{"arch": "efficientnet", "model": "image classifier", "dataset": "drawn small creatures on textured ground", "train_examples": 50862, "image_size": 24, "crop_scale_min": 0.8, "horizontal_flip": true, "translate": 0.06, "color_jitter": 0.2, "targets": ["coat"], "num_classes": 6, "norm": "groupnorm", "activation": "relu6", "weight_standardization": true, "channel_attention": "se", "depths": [9, 9], "kernel_size": 3, "stem": "deep", "expansion": 4, "widths": [32, 64], "label_smoothing": 0.1, "loss": "cross_entropy", "init": "kaiming_normal", "residual_init": "zero_last", "optimizer": "adamw", "lr": 0.0025, "beta1": 0.8, "beta2": 0.98, "eps": 1e-06, "grad_clip": 5.0, "steps": 18500, "batch_size": 256, "epochs": 93.1, "lr_schedule": "cosine", "final_lr_fraction": 0, "warmup_steps": 1850, "weight_decay": 0.1}
Rows from block 8 of a small image classifier, named by matrix and row number. Rows with one number belong to one channel. Each number is 50 + 10 x the weight over its row's rms, rounded and kept within 0 to 99. All counts start at 0.
After each channel's rows are labels from the 100 images, of 14848, where the channel reaches its highest value: "strongest on" is what is common among them; "peak on" is the class under the peak. Only what is clearly more common there than usual is listed. The data: drawn small creatures on textured ground. In brackets: how many of the 100, against the usual share in percent.
# convs0: expand pointwise conv (model.blocks.8.convs.0.weight, 128x32x1x1, standardized in use), inputs 0-31
# convs1: depthwise 3x3 conv (model.blocks.8.convs.1.weight, 128x1x3x3), a 3x3 kernel
# convs2: project pointwise conv (model.blocks.8.convs.2.weight, 32x128x1x1, standardized in use, transposed), outputs 0-31

convs0.15:61 59 69 35 46 38 43 49 43 52 45 52 47 62 37 48 65 58 52 33 61 37 55 42 76 48 58 49 54 47 54 42
convs1.15:56 62 53 52 29 62 57 58 50
convs2.15:63 59 72 33 50 40 49 27 45 49 67 51 44 56 54 48 61 48 57 62 56 41 33 44 60 46 53 46 47 41 42 40
strongest on: striped (52 vs 16.7)
peak on: body (61 vs 11.6)

convs0.65:34 29 52 36 43 45 45 40 54 55 69 56 34 48 46 45 45 67 47 42 41 48 61 64 47 60 37 43 60 60 53 49
convs1.65:50 61 56 62 67 52 51 61 64
convs2.65:67 40 45 71 45 52 55 51 55 57 27 62 44 41 38 56 44 50 52 52 37 46 48 59 64 44 33 56 45 55 41 65
strongest on: striped (71 vs 16.7)
peak on: body (82 vs 11.6)

convs0.1:51 48 58 41 21 47 48 67 47 59 53 46 41 54 33 56 50 46 35 42 50 45 71 61 52 37 50 36 54 49 47 59
convs1.1:51 59 53 49 35 36 58 36 39
convs2.1:48 31 48 48 56 48 48 48 37 54 43 36 38 46 55 47 37 60 48 53 43 39 63 48 63 48 68 58 37 25 59 61
strongest on: striped (69 vs 16.7)
peak on: body (29 vs 11.6)

convs0.40:19 45 58 54 42 39 50 61 67 57 50 57 51 60 37 46 49 48 37 52 45 71 56 52 48 51 53 30 53 57 51 50
convs1.40:60 53 36 51 38 64 39 59 44
convs2.40:41 54 52 49 56 49 37 35 42 55 53 38 54 39 71 57 53 44 43 64 48 40 45 38 42 73 71 49 50 55 46 38
strongest on: dotted (63 vs 16.7)
peak on: body (93 vs 11.6)

convs0.97:53 56 47 56 46 42 37 32 49 52 40 60 40 61 58 65 46 47 58 28 51 27 51 47 64 53 58 63 44 45 54 37
convs1.97:46 40 38 53 74 55 45 49 49
convs2.97:30 49 67 49 45 66 69 56 51 51 51 55 54 32 46 37 56 61 50 59 60 42 64 62 44 61 38 44 56 52 42 58
strongest on: plain (54 vs 16.7)
peak on: limb or head (36 vs 1.9)

convs0.120:57 38 44 71 55 56 47 54 67 59 48 34 31 54 53 45 48 62 52 41 53 60 60 71 61 52 54 33 52 46 41 48
convs1.120:55 59 55 64 67 57 59 53 62
convs2.120:60 41 54 69 44 51 47 52 57 61 48 52 54 55 37 40 42 52 67 45 48 57 59 66 74 54 49 67 41 66 43 59
strongest on: striped (55 vs 16.7)
peak on: body (68 vs 11.6)

convs0.107:34 46 59 65 45 59 61 60 44 47 46 56 45 53 48 49 50 47 25 64 46 50 63 45 38 47 57 24 63 49 43 55
convs1.107:45 62 55 55 33 36 38 58 45
convs2.107:60 55 67 52 40 34 52 66 42 51 63 50 51 42 54 50 49 42 66 70 52 28 36 48 56 58 46 39 40 52 54 45
strongest on: spotted (40 vs 16.5)
peak on: body (72 vs 11.6)

convs0.117:57 57 35 48 56 45 39 49 39 41 49 44 57 56 39 47 64 62 52 34 41 81 51 60 59 40 47 58 38 59 49 55
convs1.117:61 57 51 63 47 28 57 52 52
convs2.117:58 41 53 49 56 29 38 51 28 65 65 51 53 31 60 48 51 48 44 47 51 42 39 38 53 66 43 55 51 54 52 34
strongest on: dotted (50 vs 16.7); turtle (34 vs 8.6); yellow (32 vs 8.4)
peak on: body (96 vs 11.6)

convs0.76:63 49 42 35 54 48 55 41 43 49 40 45 53 46 56 40 54 58 61 57 65 50 44 79 59 39 37 49 66 43 65 50
convs1.76:59 54 56 56 72 58 56 37 49
convs2.76:58 44 44 29 60 37 51 60 56 44 55 47 38 50 56 39 63 61 43 29 45 79 48 42 44 49 50 50 51 59 49 53
strongest on: striped (75 vs 16.7)
peak on: body (92 vs 11.6)

convs0.63:67 53 30 48 60 40 49 45 34 37 43 48 55 44 57 41 47 54 53 45 41 66 47 50 66 50 69 56 45 71 59 45
convs1.63:57 52 59 56 53 57 67 59 67
convs2.63:70 50 62 49 44 29 48 38 37 61 65 63 59 35 57 45 49 51 64 52 45 33 35 46 50 54 49 38 50 50 57 48
strongest on: striped (45 vs 16.7); turtle (25 vs 8.6)
peak on: body (98 vs 11.6)

convs0.124:46 64 51 31 55 43 56 43 52 64 61 39 54 43 51 26 37 61 49 63 52 48 61 52 40 34 41 63 56 58 59 53
convs1.124:51 61 56 51 30 49 46 65 58
convs2.124:68 47 25 60 56 30 39 61 57 52 40 43 58 44 46 55 47 46 49 37 45 59 37 45 44 51 58 49 44 73 52 52
strongest on: striped (71 vs 16.7)
peak on: body (97 vs 11.6)

convs0.72:55 60 53 24 53 45 60 39 47 38 43 62 65 49 46 60 46 45 41 58 54 42 52 34 41 46 41 68 43 58 66 58
convs1.72:59 47 43 60 65 61 40 58 63
convs2.72:57 40 46 65 41 56 55 54 50 57 38 64 32 46 27 45 40 53 56 38 39 45 60 62 55 45 33 55 50 53 47 65
strongest on: striped (71 vs 16.7)
peak on: body (82 vs 11.6)

convs0.31:40 26 47 64 43 45 50 50 62 50 52 53 37 49 51 46 65 54 47 44 48 60 64 62 55 69 43 43 64 37 37 38
convs1.31:62 48 35 54 37 54 39 44 63
convs2.31:50 56 36 60 60 47 43 47 48 70 52 59 64 57 58 46 49 66 33 43 42 60 61 51 34 46 47 38 35 61 65 53
strongest on: small (59 vs 26.1); scaly (41 vs 16.9)
peak on: body (70 vs 11.6)

convs0.30:54 62 53 32 75 57 48 57 42 40 60 54 34 60 52 62 41 42 43 43 56 56 44 40 62 48 42 36 52 61 58 61
convs1.30:50 46 54 55 67 46 63 69 50
convs2.30:56 39 42 46 53 46 31 51 48 55 53 45 40 51 62 59 51 74 66 34 50 62 43 42 60 37 67 42 42 55 57 39
strongest on: striped (89 vs 16.7)
peak on: body (87 vs 11.6)

convs0.79:53 62 60 48 46 56 53 51 52 43 30 56 61 57 48 58 50 42 39 51 27 44 68 40 43 33 33 63 55 61 48 57
convs1.79:50 53 58 34 44 57 58 43 30
convs2.79:52 57 38 63 36 48 58 38 54 50 51 37 62 63 64 44 46 48 27 50 38 34 49 51 44 36 42 43 43 34 50 58
strongest on: small (62 vs 26.1)
peak on: body (67 vs 11.6)

convs0.0:44 32 52 59 43 43 55 52 49 52 64 46 20 58 55 41 45 66 57 39 54 55 48 62 57 59 43 32 62 44 50 42
convs1.0:52 57 46 55 71 64 47 62 44
convs2.0:68 43 52 77 51 43 57 47 39 58 42 65 36 41 32 51 57 44 65 49 36 45 50 55 59 41 40 59 48 56 45 49
strongest on: striped (68 vs 16.7)
peak on: body (87 vs 11.6)

convs0.45:40 51 59 66 43 54 62 40 32 58 50 49 44 58 52 30 49 66 45 47 45 49 51 22 51 53 68 43 45 53 48 50
convs1.45:42 33 53 35 58 37 44 56 48
convs2.45:40 33 49 38 51 57 47 55 50 48 51 44 35 63 61 50 39 51 51 26 42 56 53 49 78 36 52 53 51 63 43 43
strongest on: small (66 vs 26.1); caterpillar (26 vs 8.4)
peak on: body (41 vs 11.6)

convs0.52:41 50 57 68 46 55 75 50 36 41 39 47 50 56 46 42 46 64 53 65 50 48 46 33 52 58 67 39 31 50 46 53
convs1.52:48 43 58 71 58 40 47 45 62
convs2.52:42 36 42 40 57 46 34 63 58 50 48 36 45 61 58 62 53 45 57 45 36 61 42 48 62 37 51 37 58 66 66 39
strongest on: small (57 vs 26.1); pink (25 vs 8.3)
peak on: body (45 vs 11.6)

convs0.38:57 47 38 61 77 52 57 38 46 31 48 52 45 44 58 61 53 63 61 49 38 40 36 41 52 55 60 44 58 38 64 46
convs1.38:49 46 53 51 72 54 47 69 55
convs2.38:50 58 53 45 51 31 50 45 54 39 51 58 58 41 43 59 67 38 64 57 61 50 36 44 47 67 35 42 63 64 35 46
strongest on: dotted (38 vs 16.7); jellyfish (26 vs 8.7)
peak on: body (99 vs 11.6)

convs0.36:49 55 54 59 42 47 51 37 47 46 52 40 36 60 42 41 42 72 37 52 53 54 63 48 30 32 69 53 49 66 52 54
convs1.36:38 57 41 57 59 36 36 40 48
convs2.36:60 41 63 46 69 51 37 41 35 54 58 43 29 64 55 54 52 67 50 51 48 58 47 37 50 46 68 48 41 38 55 46
strongest on: striped (64 vs 16.7); red (32 vs 8)
peak on: body (81 vs 11.6)

convs0.2:56 45 69 42 44 42 38 64 47 38 44 54 50 38 37 60 38 52 46 50 51 48 67 55 43 60 68 44 68 38 65 46
convs1.2:45 47 44 47 30 50 54 68 60
convs2.2:51 30 50 52 54 55 29 28 41 63 57 49 41 53 59 39 50 59 44 39 51 51 66 52 42 48 56 52 34 34 54 42
strongest on: plain (39 vs 16.7)
peak on: body (77 vs 11.6)

convs0.85:59 56 65 55 50 38 50 61 54 40 59 55 52 60 27 45 38 51 54 56 55 31 40 43 53 37 44 30 44 45 64 60
convs1.85:58 62 51 65 61 59 51 64 59
convs2.85:48 58 46 32 42 49 39 69 25 50 59 37 39 35 71 50 45 50 47 54 50 41 48 44 50 58 53 44 61 39 54 45
strongest on: striped (63 vs 16.7)
peak on: body (99 vs 11.6)

convs0.105:56 49 39 49 54 46 64 58 39 55 44 52 20 49 55 66 50 55 47 54 55 47 53 62 45 54 69 48 48 25 38 46
convs1.105:54 60 56 61 70 58 61 57 53
convs2.105:60 39 39 55 45 49 52 67 32 51 48 46 30 48 39 69 55 51 60 69 48 59 49 43 65 55 40 49 56 59 38 55
strongest on: striped (98 vs 16.7)
peak on: body (99 vs 11.6)

convs0.101:53 57 61 51 62 36 41 43 44 41 53 64 53 45 46 54 24 52 43 62 54 32 59 44 41 40 60 67 61 47 38 52
convs1.101:51 50 53 48 50 50 53 79 55
convs2.101:49 46 39 58 48 58 60 54 37 54 59 46 38 60 54 50 67 61 42 67 39 25 38 45 43 41 56 39 36 49 43 49
strongest on: small (61 vs 26.1); caterpillar (26 vs 8.4)
peak on: body (35 vs 11.6)

convs0.25:37 55 63 41 45 41 52 38 49 40 34 39 52 54 63 45 54 47 50 63 55 57 47 44 42 44 43 68 63 48 77 60
convs1.25:42 39 62 64 61 38 57 45 56
convs2.25:59 52 47 58 65 41 35 54 50 64 46 49 51 49 58 54 51 48 72 42 49 51 33 45 56 43 59 39 46 68 77 49
strongest on: striped (65 vs 16.7)
peak on: body (76 vs 11.6)

convs0.7:54 53 74 45 45 54 45 58 34 52 59 58 55 37 47 67 57 35 47 64 38 40 44 42 36 56 57 49 32 58 48 58
convs1.7:52 48 46 54 29 32 52 57 55
convs2.7:39 58 71 43 46 59 46 50 50 54 69 62 60 50 53 29 47 44 37 44 51 27 41 64 48 44 39 39 51 44 48 46
strongest on: small (61 vs 26.1); dragonfly (25 vs 8.2)
peak on: body (48 vs 11.6)

convs0.44:52 52 45 50 56 50 60 26 50 29 41 47 48 47 53 42 41 65 72 60 49 51 57 46 52 68 50 64 45 40 50 35
convs1.44:40 55 48 63 65 46 41 65 56
convs2.44:46 77 64 39 53 44 49 47 52 45 57 55 65 38 53 40 62 34 44 57 47 37 36 58 42 52 49 43 65 59 58 43
strongest on: dotted (56 vs 16.7)
peak on: body (96 vs 11.6)

convs0.109:43 53 51 41 62 68 54 54 33 49 45 56 41 55 51 53 23 57 35 43 48 65 44 30 56 54 61 40 46 57 49 44
convs1.109:56 37 42 44 63 33 57 48 59
convs2.109:43 47 40 39 37 50 46 55 58 22 54 43 46 58 57 36 56 49 50 40 41 64 55 40 46 28 60 53 56 59 58 42
strongest on: small (62 vs 26.1); caterpillar (26 vs 8.4); pink (25 vs 8.3)
peak on: body (53 vs 11.6); limb or head (25 vs 1.9)

convs0.24:66 51 47 59 62 47 52 41 48 41 64 60 45 66 42 59 38 59 41 59 48 44 31 53 53 30 51 46 70 55 61 53
convs1.24:53 66 52 62 43 58 46 67 60
convs2.24:51 50 50 40 40 38 37 54 22 57 61 54 44 38 64 44 60 48 47 52 36 40 38 56 48 56 41 39 59 35 38 44
strongest on: striped (64 vs 16.7); jellyfish (32 vs 8.7)
peak on: body (94 vs 11.6)

convs0.73:58 53 62 42 43 42 30 48 56 57 53 56 51 42 64 58 39 48 62 53 65 56 37 36 65 52 59 50 31 59 44 33
convs1.73:49 56 35 45 59 58 37 65 56
convs2.73:31 48 57 54 42 68 57 44 43 50 61 56 47 63 54 50 50 51 44 60 73 39 64 50 28 58 57 48 37 37 49 48
strongest on: plain (44 vs 16.7); snake (28 vs 8)
peak on: body (44 vs 11.6)

convs0.48:57 44 51 40 22 43 55 46 43 48 51 53 50 50 37 40 59 50 68 40 64 37 65 53 61 45 56 62 36 37 53 56
convs1.48:56 43 47 56 65 64 55 66 56
convs2.48:45 63 54 35 51 42 58 34 53 53 68 58 60 47 54 44 65 38 47 66 56 32 37 48 43 59 40 41 65 41 50 46
strongest on: dotted (64 vs 16.7)
peak on: body (91 vs 11.6)

convs0.95:46 61 46 41 50 47 53 40 52 48 48 40 35 56 57 27 53 72 38 49 64 55 53 73 57 41 52 44 48 56 37 61
convs1.95:60 35 44 57 42 33 47 57 57
convs2.95:52 60 54 60 31 54 56 35 63 51 41 29 43 55 51 33 35 51 45 57 38 50 62 52 41 46 63 49 37 39 45 60
strongest on: striped (57 vs 16.7)
peak on: body (75 vs 11.6)

convs0.17:50 42 38 49 44 27 51 43 53 55 39 36 39 55 42 55 62 68 57 40 60 49 39 51 66 66 40 40 57 62 50 52
convs1.17:59 44 30 55 54 47 36 55 61
convs2.17:59 64 58 63 36 50 55 46 49 56 66 69 59 60 48 51 40 50 40 47 57 62 55 58 43 56 48 57 21 56 57 42
strongest on: striped (43 vs 16.7)
peak on: body (77 vs 11.6)

convs0.81:70 38 46 67 64 52 55 33 44 41 52 43 47 50 43 73 41 51 55 57 46 47 67 39 40 67 48 47 50 53 61 49
convs1.81:44 49 57 46 51 77 48 53 59
convs2.81:36 44 36 44 49 46 50 35 42 45 65 57 55 47 54 54 63 56 70 65 54 41 41 40 50 74 43 36 51 54 47 40
strongest on: dotted (64 vs 16.7)
peak on: body (87 vs 11.6)

convs0.9:59 42 37 42 57 63 41 61 14 39 55 52 50 38 66 47 57 54 38 45 49 49 42 60 52 54 57 52 52 58 51 55
convs1.9:61 55 62 66 51 59 58 61 60
convs2.9:49 43 55 39 51 30 40 62 36 60 65 49 56 37 57 46 65 44 55 63 53 50 45 43 50 61 37 31 53 55 45 33
strongest on: dotted (50 vs 16.7); turtle (30 vs 8.6)
peak on: body (97 vs 11.6)

convs0.61:43 45 53 50 38 52 54 33 57 62 66 40 48 47 51 43 42 80 61 48 40 33 50 50 43 48 41 44 58 58 66 49
convs1.61:62 59 45 37 44 40 50 61 65
convs2.61:56 39 34 63 44 40 51 54 47 57 57 55 62 57 47 48 40 63 34 46 39 55 48 52 37 45 32 43 26 53 49 65
strongest on: striped (69 vs 16.7)
peak on: body (49 vs 11.6)

convs0.47:35 40 50 54 50 40 31 50 58 59 43 49 61 57 43 66 43 72 45 61 48 47 58 44 65 35 41 51 41 52 33 55
convs1.47:53 48 47 60 71 39 56 59 60
convs2.47:48 45 39 73 40 62 49 68 46 47 43 49 53 34 39 46 45 49 45 71 49 40 55 48 32 67 46 53 58 48 45 59
strongest on: dotted (66 vs 16.7)
peak on: body (82 vs 11.6)

convs0.100:51 66 44 46 46 50 40 64 56 59 55 58 28 55 59 51 58 51 36 38 46 52 55 62 46 28 64 36 42 33 49 54
convs1.100:51 60 50 67 36 63 54 50 61
convs2.100:75 41 31 57 54 42 74 49 59 41 41 37 45 54 57 51 50 34 56 47 55 66 48 48 58 51 51 61 50 42 46 60
strongest on: striped (83 vs 16.7)
peak on: body (85 vs 11.6)

convs0.91:59 61 60 52 58 46 58 45 56 54 39 52 55 55 54 57 45 42 36 68 48 35 65 38 47 26 55 68 42 55 43 62
convs1.91:40 54 64 58 64 57 60 62 43
convs2.91:64 44 40 69 55 43 47 34 48 64 55 66 48 52 48 43 53 60 49 40 33 37 52 50 41 40 36 35 40 58 55 63
strongest on: striped (51 vs 16.7)
peak on: body (63 vs 11.6)

convs0.5:41 64 54 53 57 55 53 47 42 52 51 41 35 64 61 32 42 53 61 32 68 57 51 41 39 40 67 39 53 54 56 58
convs1.5:42 50 53 54 77 42 53 45 47
convs2.5:64 45 61 49 60 35 62 68 55 48 36 42 40 37 47 57 48 46 53 43 61 61 47 35 37 46 40 66 50 52 51 67
strongest on: striped (70 vs 16.7)
peak on: body (64 vs 11.6); limb or head (29 vs 1.9)